Rows from block 6 of the text encoder, named by matrix and row number. Rows with one number belong to one neuron. Each number is 500 + 50 x the weight over its row's rms, rounded and kept within 0 to 999. All counts start at 0. Numbers have three digits each. After the name is the row's rms in percent of the matrix's.
# fc1: MLP up (text_encoder.blocks.6.mlp.fc1.weight, 512x256), inputs 0-127
# fc2: MLP down (text_encoder.blocks.6.mlp.fc2.weight, 256x512, transposed), outputs 0-127
fc1.397 103:537434588478563493472503515478493551492432475502469516396467570578427488537461437507426458516450368495499574527515440426475445686502544454510521543400445526448522550497384486606463468507584526493484525539478530589495618508499529471527540492562463528443502501523459547532520589484316576451505498489515513590534471507582574533487501427422507548494515424385471418467518511570487455452531
fc1.398 109:495627596572570505524529519480497589459516496447459477503581454521493450407588422510544541539510464430510535563471549511466419568402512467462506522523518572514424555511470482519490441456445515566444558494506509568422491525479570405572590491436521543575500591506428541573464466516419534556566533467456478531480500464554435509461448510597533485505561496534520486555506505521470414559491
fc1.399 093:549490510413413463550492500511480536442497468496521508443431459467495448399541497460419563557451371576543544562533522448534486537508508465494361432511564512517501480492480499510516458494570524455477465455472492566426500549399441504516468533504561399509471463521458534624610403481449555556509471454524480486494564567433507506544466449527511633544451508519519428499622423493558460509576
fc1.400 093:551576456530457515543575455495499525477449522525491448424423561487447504466507479503451528524370527489484549503554496468464481495478523594512474520636453500552466513451520398516493536678478558505479521536524550493478418610467513460550488470484500469545577450625439443534485479514511503559480534494390507454580478574526555501474591476529473538558502461461505545490545607540540544488548
fc1.401 106:530605528452575568585436465444536436483438500526502442454508495526546422402477440486511472455454453530528498526484508495565520492567549533524484511399448466544507443476545431510474539512498504447384496484491469417442476468550677593397574493500465508493560482544474466533514499415427495487450520451536472450515533498545554591365643520503414521497552453422594495517510535500480452562524
fc1.402 101:472488457521573540473582566485462493570561541474528535554376429441551526445480523539462516527461546545468524556512538558354507435486523451407542561520468490459518472526510472472428514510546548540488573494517416501464472556494498570454554460494565535564442384515504440519555530455458463490515506482514448449556473446491487518422511473527444463499510524412512514569518602530460441596493
fc1.403 104:471564603511542420583556457528489472560462453501456424505512544542550504524551477504484598418538577603528541505488531508410485502470519560524451505417562461460424528529537541531492408533489543499434487572568525469550511492487591506512552492521564522483413481496524477588586581571555574430548412502461537482498482479459512607460589471572489501535467514570503478516523464589477484501552
fc1.404 102:503532588542437579499564479433404380498533445521463409475527580461607535427602499476502434433463472538538496437527467453567414481539459455533476504472560511425475481518545469422490465482432488513564454505603462538492433389505453504490485587474546511455463524589454517533500568551560447520472576544466450537602525611548580517604529481508546510504526508487526410551463509600480527524502
fc1.405 092:474514508498558629471577473440457533555451524547463551467533514509470504523576519490466584463419429541551513596512566472449526485598493498440617489440493483538539472522437449543499541473547544504436482502557504522483459423397549571503486579361482485529452555415499545523523438564515487505579451504445508447449495359498462535541497453463532463551492529579537406497538465575446425412498
fc1.406 109:561491524416500506520518515522539538452558517608499455482571542422567543459515476561505484493443552442428532559524399414515533453492505537522516456563520496517541388548458450541566543482499543425553433439481418500516543564479522500460503529586435504498582399537455479462551482444520463428481529520482478478502525460422475538479514587507454449536554601489458409560470498425463555583498
fc1.407 099:482522565496505458453455486541464565498520323439383549594527492504479483425530465537545486573474455569540411566486554531426419474431506470554497548473520471506496440532524492467454440477468494503506610448554500481531370486446533465456460503451473527567498528588491569543487485456408487514488526494513548435455492525476561562521572535545534474486570474440478445508560489546435528503527
fc2.397 113:488575456526495478500434567494462463515523542508491510488519430440528403487536538595524475444582504571500475408487502435495498436455439480441455441513555437539525442443528453478482520572530449511561567549432414466477585558531449482526499626467507514447439448485495420548492495488414524413570489567535533463471571471437502527487566409488507546498444533448450475418559621461355568477468
fc2.398 098:432550553444504625447572501448472501511504487514506452498555508505496505609469468453463551519513458538490535515486563497561548446494596504541495522515470505515519385514448453584449480549511533430542458488528617371509551497486520592500503476556502418476418455472551500462572556554524629448451431439528412519489433491462520466574391515427513541431439459449517469469487513473496489507513
fc2.399 100:446518503465488533378501528457475469551448566486492461430594470466495508484519553483539482457435531594495568522567552493523463482529497469484437517444429420410452496534529548485468571606402525546553463508508487574473448521545430553478452539594487478508656495463494440476543568519500498537466491521508432463421491375592502492520554603468414491497489522496539503444525558448488504552483
fc2.400 088:386400509441559576456594483477454513461503437486518490458529435524603404584463530527506447546495458522547497562547474441381488394433447609447473574567475545508591521466499556481487526474474555557531439508492540484474604561494441393393503584500479445446490445440519450489561474485512533394531478480560514477466442528427440469481505576510532560534515517484453547464495501513537588444519
fc2.401 102:461497505507511455566541544591432451494471472583433525552527482487509500516533575480520486519527505446572531473624484564462588511499497512489540452381462553478485566557501516511410486441444598585494557486449523515603498407551388514531504513590502481525552496473516436424488540521526564502508513517487442520576482487507473539591432553589399418533510502557467534591534497458455528529433
fc2.402 098:477496505556439480502486481527463548401532513398568449538497466487497570506598462476527519470427499460533533439407440538499543536462485611527478516512506546467584449529474475471535518423556513483465646542545503431521577543482561468514398501558463523469538512469515503452455423544475491512482492504591465564450525494494510514460480479524530536536432576393507462490547502494478526536458
fc2.403 102:516410505506574530447626552524457494478580550558458539458495522593445506553534469498495523486516473483468514412444496472448516515530471470429477520514473489516428485460565556458568485407442475486538388408518470497483591473501518526473588529501458535582610564463459492489558487546501471443475514502520421495547520455548567433529452494490530484467463518523569557567503576468484551492453
fc2.404 129:472495520537587514512508456527514463513438478498388557413540531507435576470536456512625541490450504443510460426579565597570505408503485544490543445503521445481479528508485456503512514494560588499495436441510532498582540497498530549557593424493431482539499472545487559477428548518571514489455461498537449488490549552539605518524569495511511475464474467512515496563495421480412505516561
fc2.405 090:505507471462517398551592463517490452442497506418435504485474454478458524523399468520625397422525473604422486495490467493480481506490482524569563452512527506460506574480525527512536442576436550557503462429472507473496491532552483597475581466550552476566501511558520469472520537478468541528482480526519463521564527595488530458509460491495411507481391494496599528483567484438505529477497
fc2.406 099:531491446551463473444554510467453497494484563478503591530390432467413552608525549560474510471474436409504471498427495503511501552512585468478548397536533498482495538492466443463537523551505487479532553529500491543398459525419514410614575533502510472484456534564497498492400483485478467491532507438468571483514429405440479584477508395496492607417480414442577460517566445514585452489502
fc2.407 093:528560560513570484419497560464489515463508534529471463492474577444539498488484494492423528381506465434430496451434559500548518462417526531532533449525496559538532526507499520464519464512480611409510484463526525521563489504537556548589435565549425489401541585483489376538458514537530610479514594510478492485464587628494481550455524539501489591458573488541455568501498432534557515526544